config.yaml
model: "encoder-decoder image transcriber"
dataset: "numbers of one to four digits printed on busy colour backdrops"
train_examples: 295000
image_size: 48
crop_scale_min: 1
horizontal_flip: false
translate: 0.12
color_jitter: 0.1
tokenizer: "word"
vocab_size: 8192
encoder_arch: "resnet"
encoder_norm: "batchnorm"
encoder_activation: "relu"
encoder_channel_attention: "se"
encoder_depths: [3, 6, 3]
encoder_kernel_size: 3
encoder_stem: "deep"
encoder_avg_pool_shortcut: true
encoder_widths: [64, 112, 192]
fusion: "cross_attention"
decoder_width: 192
decoder_layers: 8
decoder_norm: "layernorm"
decoder_norm_position: "pre"
decoder_activation: "gelu"
decoder_mlp_ratio: 4
decoder_head_dim: 64
decoder_fused_qkv: true
decoder_bias: "none"
decoder_qk_norm: true
decoder_parallel_block: false
decoder_inner_norm: false
decoder_positions: "learned"
decoder_cross_attention_every: 2
decoder_tie_embeddings: false
init: "xavier_uniform"
residual_init: "zero_last"
optimizer: "muon"
muon_scale: "match_rms_adamw"
learning_rate: 0.0016
momentum: 0.98
nesterov: true
orthogonalizer: "newton_schulz_5"
adamw_lr_other_params: 0.0018
max_steps: 5400
batch_size: 512
epochs: 9.4
lr_schedule: "cosine"
final_lr_fraction: 0
warmup_steps: 270
weight_decay: 0.2
adamw_weight_decay_other_params: 0
Rows from block 8 of the image encoder of a small encoder-decoder image transcriber, named by matrix and row number. Rows with one number belong to one channel. Each number is 500 + 25 x the weight over its row's rms, rounded and kept within 0 to 999. All counts start at 0. Numbers have three digits each.
After each channel's rows are labels from the 100 images, of 14848, where the channel reaches its highest value: "responds to" is what is common among them. Only what is clearly more common there than usual is listed. The data: numbers of one to four digits printed on busy colour backdrops. In brackets: how many of the 100, against the usual share in percent.
# convs0: first 3x3 conv (encoder.blocks.8.convs.0.weight, 112x112x3x3, each kernel summed), inputs 0-111
# convs1: second 3x3 conv (encoder.blocks.8.convs.1.weight, 112x112x3x3, transposed, each kernel summed), outputs 0-111

convs0.100:477467477560510516488509523522516471500454485490545513526468476524497500470489515460493488496519507483484480527521507543515472540553502459466513473515495516468472484511534505458488481513476477469461486467521518484485539487499456526497493503548534513543466475531531461509511534516457531510492458482493505520523481494485489495505530509521
convs1.100:514505503515553538516490521489480482504462500473497497474493518529522502500440478545499486515422484449496518534519514503508495488468478510481523478508496476488516513512489508462503476478476497545520471494508490487474498484488516517489483534533526489472508536465539532527490475474563527506520511466520459494462460553505463508504485512471
responds to: the digit 2 (99 vs 22.5); length: four (90 vs 25.2)

convs0.29:495447480530486486425508501490507471494477476503485502534491535484502502448496504498497512381502481511489461483498488478514545497503477498495483479505500495514490497461525498517490506489506474504513564540488526533508501492503460478462428500491471481467461478494493506517501480484508504502470487502493475476526510508478501522494471487500
convs1.29:482475517499508525551513538552482474487470493475525489518502510505467539550498503497527521423477488502523487493519494451481462516454502503527498467528470491479500467550501529510490517508542543511496498496456489500464526477499476502502492494490422473527483483482484454476522484539488531486510519509515483496504502495516511500470526521505
responds to: the digit 3 (100 vs 23.1); length: four (76 vs 25.2); red ink (25 vs 8.4)

convs0.24:488560448487433526496466470526443526452488503524489511525508513475522523537493512502506492493460468467486481488506514529504483512513451487518501518514506493523541505493513508544472507521470488504541483459489499493507494476489456484488499490515450486511480458487519478517477474521533493474520519468475516486505483485494489554485438486508
convs1.24:493522500507491482516510534530498477486483534450466475520472512470491486483476493492517531480462474507533502501520469535478484518545505509476460527538490517519509505456510506495476514513529497496474468558526500508490514417508487482499481442513463506492461517509494505520486528464539490471476488493525509483520494463450478491500436508492
responds to: the digit 2 (77 vs 22.5); last digit: 2 (68 vs 10.1); length: one (68 vs 24.5); first digit: 2 (60 vs 9.3)

convs0.58:485522536496468466473507451488480522528473510488464557488478503475498486512514480470480504496506513521483498506526470473476491529497538485529499490535505509507482479509490473472475482465533576495497473512441480531483510478483487479474492527507465487533453520491469498528490540475465545470483474460473478463501509474504477472542496511495
convs1.58:480471444507469457513479523495507521459500490531481521501517538525504526489518462492518509517511480507494482519495523472532475474505540454487529486445489532504476492496488491493517513479477480480490496528464536494529551492530512513528492494452511481515492541543525511487503515481477496495546519546540456466496447517527486504527535479536
responds to: on a plate (98 vs 40.2); length: four (56 vs 25.2)

convs0.50:511488503545514428439515470511480531500487499492530515495471505502496497496510480569484525499472496466509490479504498472501524517507498489537474485495474512490492507524476467489493477454514476500534394501504510522472504465503535490522504504504436516481493510504498476507515485481465511499483487459525504466477489494498505450516486460513
convs1.50:477485470469507482521498523528499527525524525498495475504532487494502540495495463474507475454461506585512482499552463485505551470517517489497504514508514508529493474497486541479506504509496517491443597506507465530506513461496511482467479504527494470519476510508528515485501490480498484494492538515478463517479490526519521499490511473459
responds to: the digit 7 (100 vs 22.6); length: four (86 vs 25.2)

convs0.19:473496475511486516445512487497509516496507455486512478510503489481487520478497501541513468492374502484501517492507512458495465491498507466468491498488489497506505505566489486478506480498493454499475542460483506559513508492471472499490521484451471489469487461499511544486492490482505496501512487476525505551495496503510480464478520487493
convs1.19:492493562497520534556516545524509503481457493500481455480511557488473498514480516531506533477451493481518486503540473477519477474523510520482548509493474483482501487480492511488469477485486532502518501490503455479495494509496524508531463477526489474473505551527538510507454449504530511523506488482573504474521523505503514487482508522508
responds to: the digit 5 (100 vs 22.7); length: four (64 vs 25.2); first digit: 5 (29 vs 9.9); last digit: 5 (28 vs 10)

convs0.16:458489487455490478472524487472469489480527526526469487504505580524528502492477527500493503491474490468481493527517465496493495460471501509509504478476485455468520435493440481505468521509505501495495482551483505470498487493474512496506484459459468498519431482508487493511494489497516492448497460463507491449502520502501465495479504482482
convs1.16:478472485549481450465510508537446479506496486522509501499484520489477501533482492517484495525539495499524478498529492485485511532462524468522473452499459466489485506472471494537507488466500522494502485482463519486493498545541486486506425480537498499531498523519538477457485528511511484477521495513478464528533482528544500510496484450526
responds to: the digit 6 (100 vs 22.9); first digit: 6 (37 vs 10.1); last digit: 6 (26 vs 10.1)

convs0.73:492547497469497513476480522516429487504511485502469471523527483529506530531496489518495486478457501530485477502451510493510462497504509503484485507484478481507500478491538471484487492510457512466519435484498487528478475452509494509493477494482456477515469456502507482461482541478490499487537581516502495490484469522504472516527483444501
convs1.73:532488490501555533497487497491500504517511547485550559490544496506505513489546500463523449497448512534484498520498508509484523466544492508491503478452504513505515483522526498489485499520517477469491548505502492498483509484434469505477501478513506490525480510498548576523526492518481481481508521473493501464442483531493491522500532491495
responds to: the digit 1 (100 vs 22.6); length: four (77 vs 25.2); first digit: 1 (28 vs 10.2)

convs0.44:481523476470505515492533509528498504484508520525506493506509559522521508474479502506497479465486503486490489492468469502492495521463489459485494503500498503473486437465527489437508501478492459502485484500468481499502451516508490476483457504454506452490481507524468471533523455520508489492501447496510471492529519491518539469459415482486
convs1.44:469465516427528486496508577529492492505461492494469477477494482516539498521524546509505488505511534483513485499508439529498502521504486486521510479524499521507537488488479498493514474506527499540526500511502525510481467487519540526460458525489488433482469532470472484530487501512537459523481529485458496519476517481523484504511515507471
responds to: the digit 7 (90 vs 22.6); length: four (83 vs 25.2); first digit: 7 (39 vs 9.9)

convs0.34:444486476495526497482495510495472510508501492499505512502489462487515483483496542450517437516463518467507506486461489506509494443514504451446488517480474493481504492517486537463527532474558474471445505478501475503454516519531509488483535507531454504484493506512486485479514503493474503448453484505510497487446502513521477486496469513476
convs1.34:511483526502498487521511462474578502537510496518510450505488502504506512493505483499520520509474509505466464501506510535493520481462503482414511552522449506516486486486504432536518528516497524516479517501491471487478515494498482541508479477515537451473543520515488527488472476516462495541472488497498489460505508512511513497479510455512
responds to: the digit 9 (100 vs 22.3); length: four (81 vs 25.2); first digit: 9 (37 vs 9.7)

convs0.104:490448521543511469486510521482469511502528516476542529509510526475495526499519500491531477480496496448488459513492511552512529516505484484537500527549500489476503450502499522503494564478540487514533513528504492462478464493504479460539445474524458512483527512525521482577491500486509494504484506481526506498500508512501513464490461510510
convs1.104:473498517499511547509475510499512482491460520504511508518544526473513458523554524527471502524517550456457478479504505504499485500453470500492485459512491452537560504520508516532539458494481494531536508485505517483519460497518474521500470553535482504469497538478498524491509480478495481486524507490501500481454508544474501506525527461502
responds to: italic (75 vs 46.4); last digit: 1 (27 vs 9.9)

convs0.107:503548513481538484469490480500490506491495544492500493470469499497470504481503485517482520498468473512519512461463469491505510427501486468467480530499488535486527511510493539526510490433530547509504509473448474491477445508487521476488488561510513489499528504503493492511524456462499504480502476497534486503513499491531534460531483552479
convs1.107:518456439458472504512477438545527496535490557466514523511535509531521519509528481502495488475465494483517493504503461493497507471502493523455473504485527536486504543508522529503467495494503509490489536488535517464489531454505542505478511487512519512463493518445518547485504493473470499488512531486498460514465502508469465499499507475478
responds to: the digit 9 (79 vs 22.3); the digit 1 (68 vs 22.6); length: four (66 vs 25.2); first digit: 9 (29 vs 9.7)

convs0.52:469485518445483505488488507499507492493492458517510527480516503486502510502489503520494540480498471523532502475506504462491481514494492469507473470447479475494503518501456489471490505457487555502461483524517499526481526522521491511507509470511433530523431476496498455516482548451480489518474527439467492505495506486479471521541493471472
convs1.52:538484486512495472522502530480501508487473480454513525464505497464448473481458513479485552494505485539466495493480517531499492476530532492487515491526506519512516475522449474491492482498469494517547493502490545478545461532525476518493479448493512512529511508518482547539481493525454488478520518474527488466505486524506518530501499450549
responds to: red ink (25 vs 8.4)

convs0.47:485480468524472490496479502472464490501490438510485460526496503494479539485496461516504539528501510481505513519484474429491460530501493510519471518470505444487485483463462477513507450488487509512469495509493481501479518465513511474491492534485460491492440485506486432486480489486442484510463463521485491509502480509509478497487517526455
convs1.47:496532503451487530495548500511569489459498472501549512487485514507494456461498558486501499495510511489546482495520493470507480508446521505527536457504464469543501522516525538487479465501490523523531485487487495503470487535491482515485515502485446511506506476501473558516494485512438530506503533521491481494502489470508498479510535519505
responds to: the digit 3 (100 vs 23.1); length: four (64 vs 25.2); red ink (30 vs 8.4)

convs0.94:458513469490523474547517579519511484503475473493478448475490490511494494526479475518533489540529452467507475524477481535493473452519498468459484495513439517508509465511517487481494489520469484485520520491483483464538493517475491505499515482471462500480485481492475498534500512495525468513496496563505497489489487528494487496463442500501
convs1.94:484507452521502535510507523501474485524473472496537501412459511537537473474460500507499489510480519478486503472516497474486481543465512487490479480512478473506479553497490507512440492490482499512473502483519483501499535493506498475497522513530550491487471497479565550531475477514501501508499518509495506484493482549529500502489502532437
responds to: the digit 8 (99 vs 23.3); length: four (94 vs 25.2); the digit 4 (46 vs 22.9)

convs0.90:512453480469477534527495494520519512534501480499522491497477475505478488486478521472484489475486470511499523489496502512520483508499462505495540472474501504478504519503495497488502508504483495506505375529492503485504488513509470475497398525478480505509466478515488510521465472472462489481497488469474480480525512526485541509507489462536
convs1.90:531500489542475506509433430543519455484483478530486473501506491494512483495509529501493510497477497454548536493479513534495488499479512501455479482507503493507473525530518531521476525474501493534504504517467491462512513459440534540499587477483500475493479522472503502530502483501488486488499494523499490517486503466497507485510468503457
responds to: the digit 9 (100 vs 22.3); length: four (74 vs 25.2); first digit: 9 (30 vs 9.7)

convs0.72:496518507497466524501489517503524495470516498475507495519481500521506523545473496462503510559501500506498479472556502488473480529498507482444500517459511521482449526516496503515506531492524462510460388454481489502498479500517530521464475474491492485479470496503494518476505474498520512501505442467508478507534511514488488494541470529509
convs1.72:481460505482482504514468501544482512502538499561484486495499491475509511518506505490444505486481432496528509496497496499508486511511489534503515473506490484479507501487506487498492513490519501524428560532458466478476490453507520493498562490496475502487485526462490476457507452448521502515494500523490507516520564493532475491488482506451
responds to: the digit 7 (69 vs 22.6); length: one (53 vs 24.5); first digit: 7 (44 vs 9.9); last digit: 7 (43 vs 9.9)

convs0.8:485457491506525502543520534493351496504507518507474499531498545493468524478454472526487484516515506498486479519492496517520491516540467500524468455504483503507500471516472492503506477504513461502498528510480504504493520504515533493511490481482510474493480466490515466499500493519493513496493497494519503433498496508524494525453492520511
convs1.8:542475490500521494480502485529401457511514525502511546501464529501505481534521482509482459533497510527499486510496506539499483494520504515481440504512469489520496512498539491522488507507514531492509518465527481507497482520576499485518456505505478485508498522513524479513521485539508500509556511504553514563514509505484472509469528509498
responds to: length: four (99 vs 25.2); the digit 0 (74 vs 22.6); the digit 6 (51 vs 22.9)

convs0.13:537528511465438491475540488515471488478512482515435466511467522514507481481490482480497480482488499497513472534490521500498475491495500474519526498457491469468520466485553476504486516494506491534485500479510464489509470531508543503459469483452438466471435487491511449506481474482498492521484475471519498475472506507508475492476519499472
convs1.13:510485495481546520492501490485501506497560461480510522482466482454471531534462529510481495522537500465504501468494499530455482479505463488491495484520503530465511482501500505515532480540514513498529507468488479485510452480546499494476495497483468443549515523505485478531514512501521504541485478517467510492490531553466461525508448508456
responds to: the digit 1 (100 vs 22.6); first digit: 1 (79 vs 10.2); length: two (59 vs 25.2); last digit: 1 (52 vs 9.9)

convs0.92:525517494505505507500514496487493510508470515468468517531465522497487501466522522488505491481493566490486499483513479494516462491458475511504512497488480454513493500458474437477513488441454538513467478475426502493502487538492491469465521538488472474538487480464481525506518506479488525508475427508494507496486488502489545476523484496521
convs1.92:528494459509474475501512549486481498511479508445504487540498526506497529494512474485523504535497513526509484539544520501508512517477557453508525500474482521489472509504499517460523503502451481497535514511487477461502527502498498514512516564489518515551484533505501541548477514495495513515513470488562472485512491465517482451516518488555
responds to: red ink (27 vs 8.4)

convs0.30:514556485484522481480520510518441487516492484479456541510465485479494517527477476569494497530566509492508514534468501484533490481512480510485521510516486530523474493541471509571522476460444531508531518503527484483486545483526498501459519505511496517496501507509486472479508475476512507477523504485504494501508512492468441479474500493490
convs1.30:479465524497495542502543526504495474472482466506529502491527530511519560518476482504529538457470435502537487529517521467503454484430520485504505511496505501530514511531525488482503486494514511504470497490427520484477520513512500502431527511496490482496485500502545509502489477499489533475533512504499471523460498522515517511469531496466
responds to: the digit 3 (100 vs 23.1); length: four (51 vs 25.2); first digit: 3 (41 vs 10.7); red ink (26 vs 8.4)

convs0.59:476463519453469470502485516493470519507485494506513496509501472472507517494503527473508420512490477467488507498503477421486477508507492490530471514528496524521482475474501524530495527448519487497504466518491490492510491463489493444498490523507496507524454506517486563527506473530436492477494484469511476464498465489507494464478494453479
convs1.59:500485495495483536496471522493550512515504489532534473505513500513522521505521465456529524511513479503481480523498505516486492527449491468504532567487484519504484548491470481509496524475513488542484493516471507503511529485493538496548481531474527482467542540576481518453491478507472502528520517539522460471490467506471501513470511475518
responds to: the digit 9 (100 vs 22.3); length: four (81 vs 25.2); last digit: 9 (37 vs 9.9)

convs0.41:508545515467497478474459484489466474483479507509464481528482485511507493464520475492501488513501503496503490449546464516506454475473520476500475497454485519519483485505496477496464506509472477483436468485478479577478499439516497486474488469483476494465475489491534476466501494501498496481474460433495523504483507515513511508521449488503
convs1.41:483519534521481539484485451527481493543492484471496475496494510464507451465500487515542478523515476493520511477448517540506518485549483489482499535536502492481511490509521484498505521492476519467482483514510499482516464505414467520495492510496478455474484498518533480513500498530532474467512474515553532511528542502466502453518503519481
responds to: length: four (61 vs 25.2); the digit 2 (60 vs 22.5); first digit: 2 (45 vs 9.3)

convs0.110:529461461483510482478481454469520472501493497493468480515509504500475531500477495490516441535514491489499502502515470488514503480517512478533464472456496471472485463485497467484480510520497479497472508495514472491487460480503497461483505493446417495453510485501517453485461488506534497498480456463489487506476509517476475501492441446488
convs1.110:489493485525519474450510462513505517525498510510502470491486447511457498508527508476509505528504470493517558501458487523497523517510471477496503492501504489521541500523486483497468497502514467517484503465475536507585487537470488497514474575509525471522517522500478510461501519497450491498436509502513491458508533479508533533494527488520
responds to: length: four (91 vs 25.2); the digit 5 (74 vs 22.7); the digit 4 (49 vs 22.9); first digit: 5 (28 vs 9.9)

convs0.28:488511507428494560504464489489456492441485482527471507501483504514464499491483500513461497492458496483534493512497481549491468538521510495474492522482464528503476547519512503493494499474477490510436491421490498500503503481534518462455494510482503479496541475484497467466484487519521480489508467453519505467497501512515498486498480509479
convs1.28:516538490542505482518446484454463464475506524487492467488464506492504509487483508508550518474482492464504478497500551542488472495530517497460499484497504486498526509485528487465531485497478492498520435523506482487486527455457477500528477524478479493510477540504534487553506522466538463449512501443512487520508499498524487513502517495471
responds to: the digit 2 (100 vs 22.5); length: four (82 vs 25.2)

convs0.0:494485455408442472488507492495498509507521532518470496517483503508442485475534467463495495488482482496515464489479507525468508494500463486493510514562473476470481444488476513485488469460499490488452470479468499496488500481493537480471506517494506531507495500510469474495479492521465507478550472467474490492505518500527540474481497516520
convs1.0:482515445508502535501485511484505464508484499510508509463551552494495513454538537475518480538514504488462491522438483487490416456496492494494521487482455530467490497474486514493522488489472508474510460498501495490505509514535496524534453527496499489487503513540482509466502504484488489484524501481542480476514510501485532481488554464464
responds to: the digit 5 (99 vs 22.7); length: four (65 vs 25.2); first digit: 5 (39 vs 9.9)

convs0.37:508523476499513518484525524527524493493569499480468479528505495505482485550499501482508559497505460512504461483453474527499500488529465482479501496540476492479526491495541490501506524516560529505522522523494514475483515538517499506464569500484489506440503497535511504506477489505507486498492521583518484547487516493506490467479517522484
convs1.37:544527496524477485489490514525525469476446523505499495510552523453521481525517466513526514492510493539489474524560484479524516543486524495516513463533461506468487514554497490481486493464458505514474509530509513497492536500489495513506532468487520498495482503469537519524496506514477485526549522432549505524461499481504490471477485483481
responds to: the digit 8 (98 vs 23.3); first digit: 8 (47 vs 10.4); last digit: 8 (46 vs 10.1)

convs0.67:509415475518531496514523519504458482485542472505462486517458515458488481484493454531504492526511527497514506489496512480513508525520530492494498441478461488486500495514470511497514484515496487508517544498528480507467492511493460485508503528512478494477457468502511428486487496469501503521488479417513514468501498522478516480476505448494
convs1.67:499457485487500523486520469506477504485492497488521513463520473527532525564498487434507470510474476501514492518473507501466527514491501502512485523499495495509508526486511484548518498503515532495529516482510481491513486468536481518479477509534529506468527518495488513512503458471518492500505522425487483488478490505537495531456516389486
responds to: the digit 6 (100 vs 22.9); length: four (81 vs 25.2)

convs0.15:470506528487485486466513514503476535489457490489524536468515478471543470501485478486510504476527498493504493502487509497483504526499519490487490500491489469498496538502479493482493493475488579486479484471461464489453561505502505466478491454511445517538474467499492445522473532476489495519503519512484492469467485492473445506570482483491
convs1.15:532495462527492490527499526475486538475496510530520542492528528514468512457508487439472534514513481471515463505510526477488447463540504484524513519427497506510497482487478514493531495496469472483508527529490503521522502506483495513499471486497522460554506511526515508516510461527500475454535529516480470464509467493526548497535522489513
responds to: on a plate (90 vs 40.2)

convs0.7:462468486506536487425512447477508466464445472468512479511499526496502505501475510526499534516503459473526480466516486502482505473518499536523484481548458500495494549470498550521475529464508498507462493517508521502489529507494518484515465472524478472475521478473519503467489506473539477510510465463470508495531486503485464533475509496505
convs1.7:489557500490483494532499471471521528476530471508520518515455496481502552511463488539515502458518481453449515532487523461485506477502499470511522496475493503519532530490484515504486482473521547508473492500525501498496572505532522520486508507498486489524515468483441498491475509508491533488489527543529483507469514498478523554464546481514
responds to: the digit 8 (100 vs 23.3); length: four (88 vs 25.2); the digit 7 (48 vs 22.6); first digit: 8 (47 vs 10.4)